A small image diffusion model, trained from scratch: activation silu, 21.4 epochs.
Rows from block 4 of a small image diffusion model, named by matrix and row number. Rows with one number belong to one channel. Each number is 200 + 30 x the weight over its row's rms, rounded and kept within 0 to 999. All counts start at 0. After the name is the row's rms in percent of the matrix's.
After each channel's rows are labels from the 100 images, of 14976 (inputs lightly noised), where the channel reaches its highest value: "top examples" is what is common among them. Only what is clearly more common there than usual is listed. The data: larger renderings of crowded toy scenes.
# convs0: first 3x3 conv (model.enc.2.0.convs.0.weight, 192x192x3x3, standardized in use, each kernel summed), inputs 0-191
# convs1: second 3x3 conv (model.enc.2.0.convs.1.weight, 192x192x3x3, standardized in use, transposed, each kernel summed), outputs 0-191

convs0.52,100,151,244,254,187,185,211,216,133,209,214,219,142,143,230,241,163,184,156,288,206,167,226,174,220,301,184,163,224,213,211,241,234,216,191,201,233,199,207,181,195,189,209,180,198,172,198,274,172,172,188,165,185,150,218,221,226,206,163,197,193,218,165,167,149,216,167,234,229,181,192,182,166,170,176,181,208,161,203,178,216,154,212,239,227,184,188,178,156,206,199,185,157,200,208,243,205,203,192,217,210,171,198,173,184,182,202,212,219,196,229,203,226,239,192,232,194,202,212,228,221,128,220,220,163,159,187,132,249,140,139,244,230,155,143,245,182,224,228,234,233,205,219,231,206,241,175,179,185,185,222,252,198,220,179,198,193,200,191,153,232,179,191,244,205,190,221,202,202,208,222,163,220,149,188,194,205,164,213,222,223,207,243,219,182,174,240,219,225,246,206,203,231
convs1.52,079,177,208,206,193,206,185,209,214,176,129,187,190,206,134,166,201,182,160,135,154,200,203,203,158,212,250,174,118,190,178,153,201,133,227,180,224,189,196,236,228,179,216,202,243,216,165,150,195,227,178,228,214,228,179,154,224,176,234,206,222,237,202,239,207,179,222,167,184,230,189,196,216,167,226,241,227,278,202,191,146,216,185,200,191,186,226,204,253,162,253,233,187,235,185,155,250,206,197,163,166,192,190,199,234,234,233,190,209,186,212,197,175,153,207,146,187,221,193,206,168,159,225,207,217,238,215,176,128,218,180,178,211,202,200,202,190,204,186,215,164,191,179,197,198,145,269,184,201,228,185,165,182,135,185,188,228,204,178,229,185,234,226,246,228,253,139,172,167,205,207,211,145,189,207,184,219,215,204,172,188,176,200,126,187,212,173,146,150,162,201,180,195
top examples: count: two

convs0.32,084,233,207,191,250,182,229,171,192,293,151,211,175,189,216,192,167,202,193,184,217,199,194,218,233,197,195,243,228,192,231,202,187,199,212,164,190,169,217,222,213,170,269,199,174,156,236,192,239,232,223,182,175,170,194,285,131,204,130,182,202,165,211,172,226,206,156,221,193,213,180,164,176,309,161,134,229,190,184,225,173,187,219,122,170,206,180,151,227,192,248,218,180,153,193,192,242,193,217,199,189,177,179,225,179,162,188,218,192,221,203,206,205,161,248,208,196,159,210,154,240,145,213,168,146,171,145,161,262,176,147,203,180,175,243,216,173,217,204,179,187,197,226,196,224,238,210,184,236,151,216,179,227,183,202,169,192,236,199,162,209,194,207,205,169,204,219,176,197,208,194,233,198,189,219,208,145,190,186,181,198,169,143,213,179,176,185,213,211,226,218,218,216
convs1.32,088,188,209,192,191,219,219,194,254,204,246,225,233,247,218,226,184,197,208,206,229,217,179,221,174,172,196,204,189,224,183,195,199,184,217,244,280,202,241,207,222,231,206,236,217,201,157,208,203,173,116,228,226,216,193,173,224,190,200,203,215,265,233,231,233,207,213,229,223,155,215,236,205,130,213,271,143,197,237,217,237,217,257,220,227,264,220,224,199,178,199,163,189,214,232,191,241,222,182,195,188,263,221,215,236,203,257,208,165,189,171,198,227,225,219,159,175,226,202,143,180,222,185,250,164,272,229,255,203,239,248,155,201,224,175,192,223,193,202,195,242,205,184,167,202,146,200,238,206,275,165,209,266,231,200,236,215,180,200,259,231,227,230,203,205,227,179,231,190,188,214,221,183,225,187,199,223,188,222,223,171,205,245,252,220,218,195,241,188,175,159,193,188
top examples: light from the left

convs0.20,120,140,201,184,213,171,237,203,129,265,225,210,223,154,233,259,164,210,188,207,208,211,181,234,165,167,155,171,201,198,208,257,243,199,200,195,219,184,181,217,196,193,157,173,213,224,238,235,146,214,140,217,210,150,214,157,173,228,184,211,190,205,220,193,221,207,170,222,297,199,199,196,155,182,203,200,200,273,213,218,245,213,210,167,188,190,153,202,165,195,172,216,170,154,172,176,245,170,179,192,249,132,189,175,221,152,209,283,205,225,170,203,203,191,198,211,199,215,195,182,186,232,199,241,189,161,195,189,228,257,225,184,205,144,213,183,170,177,156,152,211,199,247,199,200,184,293,178,172,183,198,247,246,219,168,145,177,216,199,144,240,187,208,212,185,180,196,207,205,191,236,215,159,226,173,239,195,153,206,197,214,213,227,212,211,200,228,203,221,217,225,193,202
convs1.20,089,238,245,194,218,178,163,198,238,219,134,202,204,236,189,177,201,205,187,215,185,163,212,207,296,215,182,225,118,238,169,204,149,209,157,189,177,213,143,108,226,235,193,240,199,202,168,194,247,213,242,174,190,238,204,232,211,184,244,186,194,205,141,199,171,150,229,142,199,184,220,160,236,193,248,193,212,198,152,201,180,222,204,228,249,154,220,179,252,184,207,197,217,219,179,166,182,200,202,207,190,204,220,222,168,222,232,172,243,219,230,201,190,163,212,180,262,213,242,190,198,182,218,238,214,225,211,165,163,202,200,214,198,229,211,238,217,203,166,225,136,209,189,213,199,198,182,188,251,259,164,171,136,195,217,209,216,206,153,255,196,189,199,210,170,190,181,199,228,205,188,190,219,201,236,197,224,245,173,213,203,220,163,137,244,150,211,165,204,185,252,239,165
top examples: count: two

convs0.63,097,175,232,273,157,195,227,209,125,155,191,229,155,204,231,194,173,204,131,251,242,188,221,177,244,269,210,209,239,210,198,232,204,193,209,185,210,210,200,213,185,175,153,204,211,171,179,236,181,182,158,188,209,147,202,204,203,229,170,191,195,201,174,201,170,190,168,205,206,189,155,164,165,183,170,205,199,210,225,181,182,160,241,230,218,173,203,156,168,171,228,195,182,181,226,262,186,185,184,147,173,179,205,175,141,171,163,182,228,205,220,186,209,179,167,227,156,200,211,194,217,89,232,244,149,170,195,136,242,157,143,253,213,211,240,223,164,248,207,278,246,233,208,226,199,220,207,203,174,146,218,206,236,175,178,180,202,189,217,166,248,239,177,221,218,202,216,196,217,238,227,179,213,187,192,232,197,182,201,247,222,178,196,213,183,195,222,221,205,237,221,220,200
convs1.63,078,213,217,217,213,230,183,241,216,207,187,189,224,170,166,187,152,194,249,186,176,224,221,197,196,221,154,168,75,175,217,115,257,141,243,225,244,193,246,164,235,208,271,216,212,218,219,218,212,195,183,201,189,204,187,130,243,178,230,203,191,212,180,215,191,203,219,195,202,205,175,207,236,174,223,215,201,238,192,188,183,225,193,206,184,205,205,225,190,197,201,231,191,247,166,138,271,168,193,185,158,205,186,197,234,242,234,206,189,180,207,205,209,204,224,179,159,196,180,224,171,186,227,189,230,240,230,207,166,194,235,175,225,197,171,210,228,201,229,202,148,206,196,201,199,141,223,160,241,234,162,181,168,171,216,210,224,200,249,243,128,191,229,224,228,191,154,189,168,162,173,231,170,168,205,194,209,207,192,160,187,198,186,131,217,194,161,141,154,162,190,159,158
top examples: count: two

convs0.177,084,155,202,155,168,211,218,213,181,183,194,208,206,223,207,176,202,73,239,213,192,219,183,185,225,206,183,187,198,224,217,95,194,181,168,242,226,229,163,206,165,185,193,212,201,169,209,198,203,218,207,193,179,172,191,211,225,231,206,221,171,193,205,165,200,208,176,256,177,191,210,190,186,192,179,127,211,170,224,157,194,149,190,217,157,191,206,155,198,227,177,179,169,207,219,200,201,219,157,202,236,208,219,229,198,187,159,208,209,220,238,183,214,209,284,193,207,208,255,166,183,145,238,130,214,216,194,187,187,178,182,157,180,202,202,225,202,193,260,191,180,219,200,159,169,211,210,209,255,194,209,201,153,188,164,225,180,235,169,196,130,166,223,218,232,216,197,194,210,188,209,196,172,188,242,246,90,203,204,226,203,234,142,151,222,178,178,226,234,177,237,195,137
convs1.177,096,178,208,202,216,204,239,220,223,197,208,197,145,184,227,223,213,152,185,220,221,208,196,160,227,157,219,139,206,170,208,184,207,200,257,167,216,136,200,155,225,206,176,171,208,186,193,236,157,193,178,178,184,199,159,190,225,196,192,201,201,192,190,252,238,195,205,181,144,181,180,189,164,218,257,215,175,200,187,193,168,223,242,186,168,185,179,222,209,173,222,141,200,208,214,280,188,184,130,165,198,155,203,175,146,188,191,206,182,148,117,204,76,180,172,186,210,195,108,187,163,224,211,187,232,177,183,183,212,168,233,228,192,197,184,152,187,177,175,209,187,179,152,207,179,194,199,209,183,184,184,190,199,183,188,149,226,201,197,200,260,186,208,132,160,193,176,171,195,172,178,202,180,220,136,167,173,157,169,147,202,181,215,239,171,208,194,178,159,176,168,199,174
top examples: light from the left

convs0.188,082,233,226,160,153,197,211,197,206,201,240,221,186,218,165,184,226,126,148,250,199,180,169,194,167,252,189,141,172,186,245,223,167,193,212,192,262,169,191,218,203,186,222,188,202,237,236,181,214,173,197,167,182,192,197,169,197,151,194,194,186,224,136,196,244,234,182,173,195,182,155,169,180,169,211,182,261,179,193,195,153,253,173,209,291,250,213,193,213,258,239,146,204,182,183,247,222,224,233,186,222,246,218,171,216,212,152,191,190,164,174,191,202,226,190,227,201,143,180,181,215,220,195,184,189,261,232,225,205,211,217,212,247,234,189,205,251,241,232,228,231,230,233,206,170,186,227,200,165,195,189,187,182,247,229,189,224,220,191,186,153,190,218,180,174,227,207,229,222,220,201,118,145,192,175,203,148,190,238,178,164,200,241,190,159,220,164,249,248,202,209,210,190
convs1.188,107,197,162,151,181,187,161,221,220,142,191,125,207,185,224,161,179,228,237,143,145,163,206,234,230,138,238,223,246,211,220,179,201,243,215,155,188,197,188,251,184,219,185,213,225,211,213,201,196,203,175,174,160,195,254,194,183,174,204,217,214,120,230,205,211,184,224,210,171,178,225,222,190,180,218,220,209,193,206,166,241,171,151,227,194,218,173,229,207,220,185,191,198,218,222,263,185,245,223,261,205,167,222,208,236,179,220,240,240,199,234,197,236,174,215,198,221,210,220,182,197,175,201,249,301,131,202,200,170,259,213,217,279,197,212,211,242,205,216,275,218,234,245,196,224,203,202,209,231,215,236,275,188,218,215,194,224,167,190,225,239,182,200,208,212,219,211,184,245,215,179,216,190,189,192,153,240,191,214,212,211,276,220,224,210,196,226,221,225,216,172,210,191
top examples: light from the left

convs0.70,086,223,224,185,204,200,217,209,191,232,192,190,211,198,231,189,201,206,209,246,217,203,174,239,251,135,208,202,202,255,170,217,209,225,211,229,194,205,168,214,185,197,199,126,161,213,237,181,193,235,202,158,177,174,179,186,212,178,228,228,223,204,232,117,206,180,206,199,215,203,208,165,196,201,210,148,231,172,188,189,221,191,195,180,197,178,213,178,165,188,201,174,185,204,216,202,187,240,196,210,204,193,220,295,193,181,227,235,212,137,233,185,186,207,294,220,242,169,194,213,204,252,162,164,193,191,165,182,206,195,236,197,185,188,240,191,200,203,223,87,174,156,205,190,199,227,182,217,206,203,235,207,167,210,243,193,233,161,186,208,210,115,191,246,180,234,217,185,218,180,200,165,67,198,165,184,134,237,168,183,173,178,190,214,173,141,176,186,184,201,201,199,179
convs1.70,146,190,198,191,212,196,224,215,203,213,232,228,216,186,203,177,201,175,234,244,198,151,236,194,211,202,216,146,221,199,213,201,149,178,236,197,210,224,212,177,190,177,201,241,235,215,174,214,196,217,214,202,194,217,189,226,227,210,172,201,182,214,171,216,200,181,177,252,154,145,203,185,190,198,178,305,114,188,216,163,215,195,194,275,173,162,186,191,231,166,165,86,197,205,215,198,225,199,208,174,187,238,223,230,211,238,207,264,249,129,178,213,220,182,231,170,215,220,201,201,192,186,203,227,178,221,269,153,206,136,158,171,234,225,200,207,134,226,220,161,198,212,202,153,158,199,215,220,247,223,169,201,227,213,209,195,171,238,184,195,269,143,201,214,212,226,187,222,229,262,173,196,210,195,198,277,227,190,199,179,139,219,201,190,202,216,199,172,206,202,174,194,229
top examples: light from the left

convs0.54,114,119,228,242,191,198,233,191,112,196,193,217,167,162,171,204,159,214,174,260,216,217,192,164,183,295,213,181,204,228,194,214,204,203,193,191,280,146,208,213,197,162,182,203,182,190,189,226,221,185,163,195,207,158,193,194,178,259,199,190,217,211,166,187,178,230,200,218,145,195,219,181,151,190,182,226,187,203,179,190,165,118,253,227,221,171,168,145,175,186,192,196,229,166,205,204,219,195,206,146,182,179,171,164,176,186,218,221,214,241,197,199,203,209,185,195,193,193,211,198,193,101,244,233,199,182,256,165,254,232,174,237,236,198,215,235,197,210,179,269,272,251,205,220,226,189,215,164,185,149,192,207,253,210,164,199,195,157,200,168,226,231,198,209,219,191,211,173,217,245,238,194,198,187,215,233,233,180,212,205,222,178,183,213,201,169,209,214,166,242,237,195,221
convs1.54,070,259,217,240,190,221,198,291,223,225,175,173,211,232,228,185,202,204,253,149,154,202,217,233,220,192,214,210,106,176,201,170,235,176,211,197,193,225,197,208,236,203,234,269,221,233,218,237,207,197,209,202,182,243,223,191,239,189,223,238,216,220,180,229,203,180,197,169,242,234,172,246,240,186,241,222,210,204,234,175,204,261,205,202,192,202,263,214,250,163,238,206,204,279,192,223,219,217,188,220,188,197,217,219,211,222,239,179,210,224,247,219,225,209,217,266,189,205,202,199,165,200,220,218,243,294,182,213,163,177,207,221,219,242,221,193,184,244,253,187,172,244,203,200,205,200,235,212,213,197,221,242,214,164,206,178,232,230,257,267,152,219,181,242,186,201,189,182,196,190,131,194,227,220,184,187,215,214,206,213,194,222,236,155,246,198,224,169,212,151,202,210,158
top examples: count: two